config.toml
arch = "resnet"
dataset = "simulated grey scan slices of phantoms with and without marks"
rotation_deg = 10
hidden_act = "gelu"
padding_mode = "replicate"
depths = [2, 3, 4, 2]
avg_pool_shortcut = true
num_labels = 13
residual_init = "none"
shampoo_beta = 0.999
one_sided = true
max_steps = 5100
adamw_weight_decay_other_params = 0.05
Rows from block 6 of a small multi-label image tagger, named by matrix and row number. Rows with one number belong to one channel. Each number is 500 + 40 x the weight over its row's rms, rounded and kept within 0 to 999. All counts start at 0. Numbers have three digits each. After the name is the row's rms in percent of the matrix's.
After each channel's rows are labels from the 100 images, of 14976, where the channel reaches its highest value: "top examples" is what is common among them. Only what is clearly more common there than usual is listed. The data: simulated grey scan slices of phantoms with and without marks. In brackets: how many of the 100.
# convs0: first 3x3 conv (model.blocks.6.convs.0.weight, 256x256x3x3, each kernel summed), inputs 128-255
# convs1: second 3x3 conv (model.blocks.6.convs.1.weight, 256x256x3x3, transposed, each kernel summed), outputs 128-255

convs0.229 118:507519437528438501501497510468497558541556519502463577496564553496510535550466501452536548535476554471479522517437478511514536436498440472500496496532561583455504518430512516476481516486483560483491521565526529466482535567492506425511371555512556462493482563574560494550487526462435484493414518507504520488517495541455528470522537430397437496539480454494487492510466454460536480524524
convs1.229 101:501517464466464525526526466463574511524571484464484575513455488518431502533455496502436531511488476519477518493498498490472494510574437530503462430474541465429495504491506550510511523488498507512484434464530519536458483465531473482459414452488448531490424543507464617485497487447534474490468482462478491490553461454496503474562537471470473513575454511456530492519422446594489530527487
top examples: several spots (99); side: left half (69)

convs0.248 098:483454490554540543355458458468498523485507532519511539529465505435477577500508484416450453573520417496485478442512480573464538488520556455519470465524511469450544485428504489528433498525474512448548518523377514519470496472507460485503472569522482491536464504544444400534523427547499532523468546527524463502459512468498492453561559490487470463507460478515417557528547511448579536467533
convs1.248 083:535427516450438431497557532456562491499430554488532460541497455493519461513498476473498447500445338454452504532446492523503456549516464539484512483470513490446473467591486543445531499445480468441492454463461511520502522464428480471481468450494522511519498524496487489490545474557464450498533379552482495519504500425480548517504465483539521502503519545418441466511525487439539539504469
top examples: side: right half (94); crack in bone (78); belly (56)

convs0.157 100:504482502536462480508507478446500533491501523494463555449542472481518530537499453480510475510474451520550508500532538557517457481550488475488448428469469543461494491479459490540486526490482476515528414548479481492431464421478526507530478488441464447512480559524487472529428490499470490533476536495564449482457476466517528461505491487471501480497563407530363501507494457444491546424453
convs1.157 083:509504485414467427459582495474536417509502501455516490535540493524524595526483459459475460456482454502437562469516513508564525480495440513514488474513508562478523490512482450511531522461530472538548528487490534531508512497556509449445485475482535476468464513502566562439636484458494463513447415545473478544526514551468518483529424503523557498493524505511547460514488478480484532481435
top examples: side: right half (85); several spots (38)

convs0.55 097:476468543516422473473502530487490469465486483506475557504562431446485490552494472483526504548487432546470481465458479540503466428442435528544519464475493433553443523522444490546517559503506416505460458506441480524455467444475538466519488488548430516513475453477449478448424447451477457453449487476509512533427463483487468531583512427465478498540517459525546604496498465539511507474464
convs1.55 081:532460515499482407498538488518431439490535518545512593571528525516496502525517498538533493502500474424503526459473468542536528505547468508505465513529578563459512527547486479537498543474492475508509434484501525475509519478631535459437437501543481519492544558565525507487493479541500483446542532538452502505537470496500540504521427471436553592483490401500531475496444524561437516526514
top examples: bright spot (93); head (63)

convs0.148 106:494464466427482509438480504501501542515606492469488544522480551500532525518476485494510543482383451507415594508469483558503492443522457409472460538518538505486532549443500514519491493488497491497517540541448506486435480508456498494497461491467527501503504557495489453498551463465493497499505494566517502487556476568487513385516542480460501531518526458468456543433428452476492613455566
convs1.148 102:494485492483403467505586470453470479468502491455462544531485583520454546530491449458490577494496496498455565554497459544501440500542450498566472478470533578406509494542481550478510542511571501500463440507481482511470511506466455513447432489475500532486477610494419533524527563546478515519516492457502499450605508428525577468534576442507500466533460510457522458522454495505497498559518
top examples: several spots (67); belly (55)

convs0.27 083:529553509529478521513450467459460449500464526482478481489514531480456506533469529490442490527535525501482505514463480518499506488468452485464464468409509468545485509407459517479521525503514411503490486454518411515439433424538454519478488547515448452541484464484439450534467450482494497602427526510480467504453521464534482420533427485481506472469525479449472550510474460501500529444467
convs1.27 087:560483495475502408473546486458563458510530537459533499524579548549491531545510463473520532488483514487393603495513494587494473442488498570477485482593519494446520502524506456530499518512529424591475475493500511457555508477562468507469477468532553464456465583505506566474475518557529486483532455529492497480473451492494478475492467438469572498493465502494561438505509498500504504538509
top examples: bright spot (39)

convs0.150 125:607520473573468516454485523504527445521542493483480513445517463446526480550456520588531628450483518526491435445439500499524489432503502529511527549503479465420508505554501534484498481428523518572544457463506499479517561472444541478563482482494514618490509497468527497495457515575520520438481444611474532517460425472451492481452468458500515507502550466545553509418528515528492448438553
convs1.150 111:561476462520477495478462455615470510472480515458536528498518483535499491534478491440564435526516583413554506505558515519563510524485494480484443456514532472437436485481492554529549542456445432453529526493444516540508502521566578484505561549524502552500521526503481507512543502494468491520511548495497547502460446461483670473554433561472474600490505514545530500507506492536483511466520
top examples: dark spot (95); limb (57)

convs0.214 092:539447441519427507513422515492380476503535503461472509462511517458451464445502512538557544553461485543527500482448440448453468414491508507494521566473482460467484488470445392464492468498512498514428428487494474486435466559440537455429435499519446480460517457533471510494474478469536473477477453506454471463496486545460461484434458446486434481506503487464521470438473529507463399477477
convs1.214 106:520518530452480486499483467566484509486455444452492535557467495514496512506437545484512502436516465482543437506513501508513518549553434423460506489484496498482412510507458533497494463446463473384562467485477504488507525475432529544505556498476468530487487501517505525482438451442462466525494592536496467472425474460457574484498568509501441553505503553487545496531478554601469428533563
top examples: dark spot (100)

convs0.114 088:525409509498451538451500491522482501416506456526460491503485447439511459488512443550551595502521515531531438448534492553421538516432513505459533485467431480497511481546471468475526497489460468440471455384491500543501498489500460524504487559548486582552527451486481413496460436473511479485523567515533508453466501519529531553456489516532521538485559487436506555503386472436505449532455
convs1.114 084:505500509491481470493526533536521466486444495513484504466545452528504470523519454493526508440473538452455480609473481553494506567486401457523391515482522426437475507550576612562534479434511485530542547436498531562496522468463510507482532437528501541494481488513504497468527492531494522505447512497505479515490496420470551456476464474502528524516403540516509554472469465500482437508425
top examples: bright spot (84); head (57)

convs0.90 100:493520449556488527487466542453543491422416493537555458489483473487507554471485507500499484517527441491465503452502557505531488500469462471535512541428396518495506395469480560432464520552492524486519408517448401521460504394512439498494484544491445571458528435515454447545482433504468512461517496521506513359473476505534458500506529522487493483484520443439415429528492481489488453461460
convs1.90 087:515533465475475508505537492453545468504467497498449516467479410505532445469477505490405452390480424498441507506520476454527421499498502541524553524507477432500484475550508425507542460425537485492494556473456522495495493467510487460451438445505505431495480507510430524495558486494564535513497377492514584524508486471470539514518409505494506451472506531459491480534520478488532487495447
top examples: limb (97); crack in bone (50); several spots (37)

convs0.20 097:563495527460469520510557517493467490491462527430502526446487448496488477508485503505521486448444440488485469501494533559519454508454516531481503535457495476519442446515483502452478504461533436559461477490500479514462459395441454469555517533479434454435427431477499470503404468493496469555495530566515550546433485515450462470526532480504477489535570506466525502586452520530452497436465
convs1.20 081:503548515493463454515561496534561477494442446512543538525492482493547549506512447492508465518491380469503544454475501466466465483510465568510505497494479543481505487526504485491529520478530483460552553400481513522550532500477502456439432513543486462442467553448560507444517504515567471482453421494486431560514489467480535466541487505521504465498482514502509523472499533510492538477544
top examples: limb (76); bright spot (57)

convs0.207 090:514411612468490447455400438499508468494557496503473513539492529458476496534529390452462493577487548513362494567498506538475501494493446502512557467516478479510495526480483557525503546498527530517502395513505475564525495556455468487451561515522432488575488509475477454503503475505569525474507486491518528451450525540517458553455494488437520479460477552465488534458557517452486523506555
convs1.207 082:576500493482457563507456488466514460526505485484544459525461503484522444508518529517446526506485403562514548452492498532479532471474516459485480484565497515508511476472482479489444478402527538509470528459452459447506515530542511493526477471547527482482518492464511532532540539521508504524420493485502566556518529517544473478487493478527515458483567515555573512498485496473477468536534
top examples: dark spot (100); side: left half (69); head (54)

convs0.106 105:528471452530407516549512498548536415447487489458451498474436407494513476480470563529532523495473578476502445456558541529551521513485494512521402500498443467513454510487644496493523486479498530485517490464525528478491502505556481540532567498460463505477610425462524569512469475466501470515540551542490476480411501531474414521551465535523570500518524487547511417491440466512516435434429
convs1.106 105:565449474428458485447488530512480490480467483443454483478499468538521524508532509471505444473446547448497513468444470512455506512508496503420457510472511452449457488510532539516548448545507393537450532428514501519478484485639504530522549474540452454484506437486488454481504499436516493491434422529564556509502512497486507460500461476511544525489527490490461471480567467465534428515481
top examples: belly (56)

convs0.155 104:476472497492406431474391527516452542523554498523504534489483502451485483526515480417458495509466487455463571509471492524456500454493447509501488460502489522529538495501491527535441468531406510494495474542572564477475516503443467581510534514466487521560467571511511451488466464564507506498501465486452492523518477519513520490508582542473539525536509484500489568448563408473461522484559
convs1.155 098:486460511527515485543530490453437531502618497503505495464517583512505465544473441525461593499503551524427478400505555495508441526534458419524437490511490477530494506535488557462432510470510545516503432545403543481467518504490499534437491533485451538467530537523465522493420542502430487456521543496471430474575471510499425473513559519474469486584509471471511395453495482461500539538511
top examples: several spots (96); side: left half (80)

convs0.15 090:477461557511481478409479496511510420438462540535562445493466437466547499488539395446451488466558417572481527487584465530486451476446489407463441522426438451530460419496509481519517500497432492494518493454462481553521462527478475506519534497464407515513459509482437437501536455539593494501495492461480492548471458571478450595521531521494559522440496532504444426447524514480520503521482
convs1.15 085:471465508505553404530570453547477482447423513443470487508495465506528574533445559442536460522550485474462516502506516540439528525503509487468469525588453462529597509499522506498506511441509457528507625393517523532518466498512496529525546534547540558483527476499526513516466469522494465529514532562498523525448519547501444483404495462496483527405433533425447442542466515450482525572508
top examples: bright spot (83); head (75)

convs0.143 118:461513454489430521564490519520498506495482458489398560459583532514469508514468515509493538497488544428539448487504440481556525459483479518502447432507539522472448556471512485504498470500444532525494472509532511447473504510487400512535510465542537444519465486508561513516491490460485522518463524422488495499478470480523460355517566517422480565546470480549536468413512422520473485483505
convs1.143 109:473500463474482493510519450465462456469567513492456623487575548576417472497434492463524585521509611498478489517523500533596503511552483495479483459550485444466447554468547574496494548471501454521488507470533585512507476494495444520488473494512507435424501459474422601476498580505506451478496588493449501445478486482488437527541487481450449522562466477439521475471516477525471563505515
top examples: side: right half (84); limb (49); several spots (45)

convs0.210 090:532393453485422491488442467516464476468532538483530488468550452474543482514530550499521500483500440492456519453500526486506476518443495556437511481426469504525485486484462502471433480488526524501476462493491484491438455475471441530499488466444480528495519472436442486542438467450459502578520521553517530437499546504511499497463508471520530457492577492457471513506459446462496519454456
convs1.210 080:549511512484518561473490504515557476536399560508520576472507460481461490510502495519515448481464429436417523509461470585537511493485475563527475540483514504474480435516514571524527516411495516471504609449459549532541421483522554507484548464615475456536496492503464507473537518553512522522463449505465516567527441444437591508478368496487517499544465540520500560497528480468468457536511
top examples: side: right half (72); crack in bone (49); bright spot (46)

convs0.112 098:422413517547544482418480494514451456542496502544543502474463535489452500476524471508507437501465528454498501509386496541478531559473492524533557499522534521519449536480492465489544496472483506501445488508564455554548526454483571463521537473479477465494474514474511510475538524583516502438454451472485512475504552496464527566461533509522513495507474576451503478458525548540481448441504
convs1.112 085:521482583506482529450448417487462498407482491414460558475485438500448493570471408440548537556494492460520465564544477550433489457500466470526501489504514489522510447548489602541512537529464502464504610462458558537525505478498510509508524598482503510463545566529500499533477560463453531450546562513504467475452451560496462467502556504486491570468484484549508493462519543462433504514534
top examples: dark spot (91); side: left half (67)

convs0.1 081:468539457518483517512507522399509492522510495435465585523514426493445487460515494449563527516527437517557442435500486428518506477466487433492429500487436456458436449511532503437437495471481497484487481485483540432530541499486429541531539428498466583459523480503500463531418450488449513511505550464453532585443506438459491507524553522488518515506538485532482540532509447531444438431483
convs1.1 089:564444499485504461517554544492480468509457508469523504433517421526484458488480477483505459456538439395414544463509450493505452523478466439470505488454499444466482564488502576489520525415464455407511411353469484552512508434496445458459502530521487517541522458546507452505463444515517471510518529525511461496517446473454478449520449526491486495531472484475516486540523551469506417400438
top examples: side: right half (67); limb (52); bright spot (51)

convs0.221 079:462469493607484514497469548484495450432487465566538397509539486553468470441480493464479537566507502418555476442521533414575478529490519502448586523522494452537456517452495500528485484522567483554552432407523480494557502505496520520499601492487493520545532505440492505493523491498515451524433532498468504486544536502428507554515456486603533515452503497506502510503505544502474470485459
convs1.221 080:560502521507502562495474524604450481427426526437478532477514474472521539495451545469558543545521493471397519483444475514489465462492468493478536506465438510533540496505469499432536485592511464584504542469505616525512526497475493557479526528515509455452461477504492533539529452493518483522455432497506521561386547427496467434526512496492475531502468530462546517486534523508552514514494
top examples: bright spot (88)

convs0.220 104:487498460447442480525404468540465553460531474459414526471592478456523499537466533450517501459472504438518467474452429473536469419545474513525471463508542483435523561471560506507454516522444538492493538503527487442485499573452446479506476421471511446515396519489589506516506523527505459457533498490480502500518479475507499391470518505424502507526470423517558524413547396540498521486509
convs1.220 112:498453454487503455533504492506486481461517465476474495481556511556422546471508503457502543520453611480480420490528525464527504514479503440484399469538459445507378512471550527457508570502466477544463491423466549495483503504517463478541486524447514431499478485494469599498442552521520491439480498560489483434417457531477341466546432473475500502597466473512489500435551518470470470508484
top examples: belly (61); several spots (56)

convs0.234 090:496448508488500504444436459433544480486534529445463468559450453491494532520479518526552555503547504560500515441451492478483500445447482454424456531403459468565460509522487497507495494487420480466473497445465509488538499489490478488507518558491468525549536454534432472521422420459479501539488534485459448478485492515515500480466467520468512480440527463479442537464486427497518448434489
convs1.234 073:466461487467498500510508506542490494516581476471447547585502476545521571521487493494521566424456554478456503564484512551519476554469415459519450474455537437475508485470553588531455488445508476509455509460471564517501517496575508478483537505556488518416483502465494539460526551457457446528527556508481516490523510535497573378535490550551529544569428430530556498491453417469450452551462
top examples: bright spot (86); head (58)

convs0.45 105:497583534414459486547505473522537545540527501497512530546470512481541535482508494554504483522490483490496549556479498540547563541556495559526476526418461501541502525571529468453534567545484458500500508511560564499491479563517471524506553493460548476562582523535461544517564471414507514500563557553489449581445504539576487499516509446446516462459546462531486616526457457453494549568484
convs1.45 101:488483527490488533518566460444485448476507496508514379518460476443535497454432448439475488436497496487460459463517499488427434503551470405583446485477534452496478438553512497493522503499546509526507400572476507522465479489498568478515434519497451497481518541499499454476501474467471486491505527471473481450574472460534483524414435514511489413528514485452503498435419505553542490496463
top examples: ring (89)

convs0.222 078:482548561463462488492459477452494418518543417439432465471514518526443524471463488441528453466487451543476500433534436498476494452538566428452446480488507503478450447470425500507506467536509420380545484524435551459466555520492448549491461462518468540513503493539466494553505529532517507511497504506519497459483470535555400460447546504490454527551477506484462466489523519472468465406577
convs1.222 092:490472510490505465535533447474481498541604491470496492500419553501474478439471494437504554520520523495516459528523487480551453510515505493501442458448594534494448525558481524486522519447472497462499515492466545522483460562519460455556427541478494470498443528475504461445489522530518451507443475540540484470465464595515411450447519425536512504514514506521445534567491539439531451512524
top examples: dark spot (99); side: left half (74)

convs0.173 108:543527450516394529525494508506552495494402507514463512493529444470562523589485547459545436541482550454508459449479506510572536436513476537462527449506485496467470524514456526509512545498515484569507515484622459475471482448491527462513412554473431494467445486516577534502419485508513477519511535495530524548506463411502517438487465495473481545472498475554562534482523486518502494400408
convs1.173 083:518519500443490478491614518451565513475481504459543545513511477481481503517478540474456498471498457512486553536473548509493466491535464525460487460528536508477524565506539505541496513489539520545540499517525562473552554546536421461495429496508482491506513517418509582403571500494551461484414492484466517503489493514504454420563420484461470545455526508557506540445502443504500506483462
top examples: several spots (49); bright spot (39)

convs0.175 079:475511482488521436505485550506416409469494492501560452504466485458411519461523441449498445500492563469528452551570534462517558514503543469425554472480476501508455513519490522423519474491479509491544439397503457537485508562487544504471528507471456481507453488511475527562543431537577492464444466494515477468467534533605572604486393425528529507428536530480465494506542492473475411557491
convs1.175 096:545520540464496469477545518475393503512439538523503459470440477426561486509455478459555481464482446492451520483506535492482527490522494511566504512454501540467469489527482486460522491513494536507522462457500538576526550446474484478491449544506525472525495575475481450507519526462461503556467479501477470492541490417501491478456480495575401478383515561416493478516457515484460474500458
top examples: belly (58); crack in bone (50)

convs0.125 096:455457556469431473473422523509458461509496488507496456458507503486483472479503493524505506495489485555468460493495523478511507523436455483457490488428445528508487463554451491468477468526526503455446402507509436525503489507517486596493518474433465541530519475503484492415500499432455505533474456483522507421490520451529488503440455555539508462490560506475461476456504497522474472492470
convs1.125 101:519475523499475539542386563556445547484441481515452529432460503441474430512495486501509547458497479501467494522482519492488489511494520453506473458493490438545536530489495492492464493482489494449450561518516483493568440492596524439465550539502430518485507524462475417514425453542475540508438470468513503523563464495477561544487465539486495472426511505542501498492446551562461483555523
top examples: side: left half (80)

convs0.16 104:520510474514540518533495442482560486472495483510480468534420446475558511493506480591556564463522499562507469406520527522467486510545483520510474519492444443533502504572474475487459576442484484498501557379523546435476462450487495488469557503479459590513594429521549462552515482509511455443496558486500504496481489478544487476473456561524501466439552498405525614448491449451543524449433
convs1.16 095:462525478524448521511492475571587408449451505429442501586472482539474507522527520432563479458477575562553543602530457506492455500497511444488411481557533481438509493532539524525529454494459499524472552522498471535497455524399491490495481508531479464497522521532505501516540542441466494541476480486511546480475580446535490444468484528482473459470472490551516538479466450404543516538540
top examples: limb (58); dark spot (53)

convs0.42 091:516512516462522482438483455463539535430517478454439517538486507508467549536532489538556536518535485563485520539500492538517507486576451456526457499519458479526547450540445527499464535457494539475536521497417558455494460552478472426492461489513534550487505446503540506528502488454524558491595503499494490491461482552553556479476450526487480506486569465521494562472535424502510518565487
convs1.42 092:434458417488498448499480488492435483466485497452474496490497420434473622529401462501480448476517434516571380466537487509528519459531444425484482489528523473469450526511513524533489564458546483475508520394516493504523490504470460448479448532498458528491561563540521470502538453545459508445524512476476452506521432432527466504515564512516507592486544465487565511501430519476451493413467
top examples: dark spot (47); several spots (41)

convs0.186 097:500515433557496528435541508484557529518500585518525564587538490526529591536493544485510519556435482458560521525489471517514584451545480536503552492515475571497461476472508516516517549483476454457480516583441503530489529486494527445529404549526521474501504470463587486527506489537528486448508503543501534555491450496495533435525593480474431564584489504540517492429449505510542502515529
convs1.186 092:446492467459471476504452466501454519485473476459483592451506449462435568473475507454478507498527480506444496537529515507480519501563491448488424421482511430494465502558540523518560501488499505496524535458494472571549487484533456477514459511448480511477496521528488508515531502493509496445517500499456497467526518497486503472529496504544505453488494454473511482522451480567507536519470
top examples: ring (97); side: right half (82)

convs0.178 118:495473451567539497492514532490467515564591494553496493497592488537433530552485484483526546493460510448539558530528526545539471426508551533551562526479544574436512518486533553534486460532540514490502484565474550510527572496519548453490422491532573524434423542531531531491565532548493479508492494491484467467545441482499561471498607449470468492591471478558472477494548546532473539553512
convs1.178 101:466454527432525443528474480472457518532526557495537583430519564520509527469498483442434508472492543504421501499495502514504459527519445436521415453511550501491505493612542520424529509455518510471523509479429526534486529476492470520499475508459533503497521544505511488479534565497517540513523520490510455483557426524461496443500537481567473542558508505481474478460517549423490619536471
top examples: several spots (99)

convs0.104 106:438421526436541557422517538504446513477566460468507477473470514504474429465509426447506458468495363466523524498520460541420495498516536418466466541505555530518507422508469471499506451501537512413557426549405492490523542499471459502470480439585517502460481550531460376510540465578453491518509497488487497511517470551467528491490534466496529551521492465440475454448547494487480578520541
convs1.104 121:487483485454549436486540479495472537510536565451418491474541509522474441479510467468569484547532493462469461512583507481484522495470500435513467508574491489495485424523493490510469546520475506491421466473489460528509444496469476491538486529444578447467494542541492562512487488561459521505497525516511465487404534557474414464461579379520523505563468495492489466545480575408427515530511
top examples: dark spot (74); side: right half (67); chest (53)

convs0.126 089:506492510506450534524493583414532484550496551480445548530536463551498484520452543412525435490536581427528465459530493521598542470490520496460455510546552515456488546435416522530524544515573538488557474513577516518514536473544514423557450471550495442494442523532524567552548542502508486525456537464573544531426540452542538470544497493470469509507459476593532519505534515511464534424462
convs1.126 102:492500468412450490476511517434415446510561507403493512547500485470486530494414502423448471506488511467456526550496534505507485515502503471516518415484477444447488531539500504514463552499517458458544451465537571521470566512449471495466493500451487477573446419515429567511494469491476455494463490488479479535454493497493452408527504532467512505517476460469497487491425547519532514566490
top examples: several spots (76); limb (65)

convs0.190 107:483483456591455467509489516437486510515446509473455471429535444496499502481488471460469543464493479514524467427448476497540422449449499477499448478506472502469485479464490501519483494503485468543496431479434471515409483370462450515474459488530516478455491483494480486522360504490484519446446498558441516507432492444466512456528495474514483466478522441504410504438473494493540482448424
convs1.190 092:491448447514526426469560517550538485460464520475538539533550465563559538493515456580497403562483470475446535453503530491515491427504474612415494510525507540508492477550484509459529510481549465479498472396494458576518528436500526537496546517478578530505531513500550534524570469564523489490488508493513488490563471442472596483553421492510530488515493446460487439520575459501444485438517
top examples: limb (86); bright spot (45)

convs0.36 092:468519536491508488459457488517488554588527502458500486497525630528432515530499470489526481552516561522432595524462485542436532514510471485530461472521573521465539498519418478506455451543427522469486512540438523577458455555452535506470509544469553568487507580513438547495589542495456568482528443501524478470573479588495540456440517488490508491540501487434462516512517594475461536563567
convs1.36 098:468490512463472457507507481435465552494581497496472493447403476454466492478524404481428613469480504464512514503492404515465507516566470436567495512444465468458491478479413504457490473491534528448493523501475475483478505498414479528428456511466547528492529533512497472509453536535470515449527518444488474489565499469471471495473496433584505431545445476502491475532496508482468500555511
top examples: belly (64); several spots (61)

convs0.13 082:477509493513409485525490546488435389489505539483473487510567490475530572483485556506505515453470474518519441510533596518485517518473525484490492538539460494461496500533464453460445461506536513464503518419571460496487490388481527509522504510479406499501522489524494482522481494463564454504486449473479512524472480465523452508521482513513535506469481521449475481556483511487496399447519
convs1.13 084:551504519482505522565511521536536528493510554432548517560512575508478507474482470514509536441468487436436518523486488581528472478506528573527453494550527538465442501509538542522554515494474492487454519479444571569539470591556481528454455532531575457477475567476524545490601584530578499508459500547476484486503464520477537464534431453462538496555481538525522464505507524535513567511491
top examples: several spots (65); head (54)

convs0.252 091:544487504494525492476566452484505447512467524501475535492506477487491573529475487518554466504435450404511474475578490469489497447480549479501457458487481456472479463503527496580525494509430463474505492480413552400473572483486504501531497442552482502533527481465515439479393458537457469544473477528497493492439535528505456408529533517502554482500544477539554546439548478457509513452452
convs1.252 082:451553483504500511532582529523516467500558477432582551507560499556491518507517476505465482402519496508467487484454486447546466539485464452559450453491512525522545490528452513491544512472494532514519540540476498423491561521536458504542486446475502457499462565434516540423600507487574421493435481476511518581485537487477493535539464546521532530500430557595527493512528482488545557469514
top examples: side: left half (70); bright spot (64); limb (55)

convs0.245 099:498528440465442480481469480519479437432438568467478497546551490460470518562462492468495515578456513489487425422505459509543470431530490499446459477542540447490415537483551522528537499488477553510470488503474545509498471474486519519537484502458488464490441488482506539540382484547491463484534529485501540445456501447539452431463494416487467528504484476527543418529519434511542480454494
convs1.245 075:436486516434469469536573453520502483501464451502590585498550461539458528482553509448492447532502482493502453484489489490479521518482538540491476474527496531478454558519530478509523413515482501558460559450481553444540546550431446492433481501480437420432507466437469537410506524514552467457428495545479523491485506455507451543542443493494521510512474498529523518476550546453484520447419
top examples: bright spot (87); side: left half (71)

convs0.9 079:471420528488492491440519461467501449517456448516504471490502506471565512523507374500497498518528522521463453540468534541460588454519553529507507443513513464556476478508503549524461503518355467528434511462426543489550479450459516529491571509518509481517546526508525466509487478548530519451526466525475453500517524478510484536461552512503497507519508516576494481480549516520494567574469
convs1.9 080:524442581480538444549436427467446494505474517470462528462504477495503495462528464491469492487484564502482497479523503525487521577496476451504464464404502435510456482491515535482488517460483540478438544433483535513554439489606503438466509503539490498432501485497484451475511485538484511491477529501471545455535478518433448427473491482490498505477518538501499478580445555454446421565470
top examples: ring (81)

convs0.102 089:480487488459472487552506505513481419492453438565516484456514487536489463471501517478532446491447490435527410498508447484561479480494392539482454466499467472501504513500491536521497485507495513481509379432488450522476542415480551480490514497488473475476454499509523505491543485533526468512523484489427502379469518493553515518427490488446470535428442518553475469542532468539511408484462
convs1.102 092:512494520492481521452491518503429528465471499605470495486481516482482457509465476454538481522530469464473463493486489540489514514529445460487525515503443454547514484524518487492530547591504503503483542488469544594512518539536517533472555544499560486435503481523447484489497526485494490514537571558494512460501517552466429543487483471510471512495562503499455526443477541572471450569476
top examples: bright spot (60); belly (51)

convs0.217 119:518482501535527534511469492563555432465485496531525522485426490431548557510516500468525503580497552481534377433507530457465600505498506558499512553550460458502407502491524501456514507445535458514535606437494518592563503503515559499519460559442484482510488441529532526538489463555548529521522523475523544536494494462539481542490459460478521575467494573460539542508496556504482513448481
convs1.217 099:512486506479506486470444490515467488512449483508487522421491461530516576523465522452479430489505488405476496528460439462437503440482532469455508495494547428528425550562541533574517526476444493450537548446475506575541530488544439491496518598514501463436520493517531541500465499501536545518493499499502528430484458472477489470464512501514496527467539467473477505478458506486567498484488
top examples: side: right half (68); ring (59); belly (51)

convs0.244 094:402527530504538497464618466427485530490488479533525522524481539490533526502585465479507482491468485505424549552510486548425467530482495519548480491502554535544555453559512433448488482498500504543499427502373493468472521515499511560552530506561511533503480536472433485486501551514510579504537491465475530490488481543455601551520565483493444540542502479442436479475512475501510493618503
convs1.244 106:486448514550579479536540523451478501504425529468504435475473487446571460469508418482563488498552444494492565517510476511423484477457494431515512537391471489500527450521454509467461505456543528510464489453512468517506482425423482505464502574489540517465541526555530468510513526481432554506610499571482446436515442478470407473452491455551488498481513471465448475560477472405503380527525
top examples: belly (55)

convs0.223 088:532436525512509552419516549519458456483534489485464427489479496467495533554496485521522491484468432478475491401482452473443454473548494547523496532481506501532464448444448530483474484452523476474517442439440464493446487521435427466484503553537473491504512479479551431478493441569510468517500523491476465480460505493542472503446460511520470503494484486517443398483461496436473530438471
convs1.223 102:499451507459546458493565443527418548524484501464452519542476488587485494500453516423599493520538446508439523549547426528469536521509508501524398470451545538437489420436501513459519513522492540446473515520432577535538464497642526513515478553488504466486506596556470581458480568579568485544463495511481477520421514506537503446515519433514499580472461514508451503529521544452484540529550
top examples: dark spot (55); bright spot (39)

convs0.247 101:505452455511545511455414483522497496495515431456480453564440489451524536538505455483565546495472453515494472457503489511493515477521484513479426518456503527490457408548473553500469527503503537496520452491434503469529514416564489601487555425390477523534485482519478382541518439511541488521520549538561491491470457484508455492448488512462554550480493504429464614385515484410517532478489
convs1.247 110:475527522497434527506522473446619438519513528524469509562438484446472484488505491483438491523491450540509521548466522533468509511515430492509497530482485565533475477525476547495511501429429510479603492521505567519491528507456458483512494461477549488514479474552431476535513524505467501520518450472473528457529514510486514486443489550553514462454487478540466483497501503490548489511515
top examples: ring (74)

convs0.224 093:493589565550419513529482467465505491462496509452511488495491429409473556519499557551521462457497473501478501469501548550567551522448534481427479553459459482502465498434497550506479502499456521501485579546511566534535594450525492533512520508494440500469530476484493486482558457466482503493557539509541505548537501528544462562484470579516541491524492509497530451521499431506554487545558
convs1.224 093:506475499454489511483537456507562467545456472455538523435497446493537472481468493431496502442450441490497502502433472548567435563448456532541501525573531476465497538512446489506549494428529460433486531459489436508494471477540473488465464470508515491551489462464479494498487519505493485496437442533490549499384434473467460458519466479550537467527531519478501541553512481464535431538498
top examples: side: right half (67); limb (59); bright spot (50)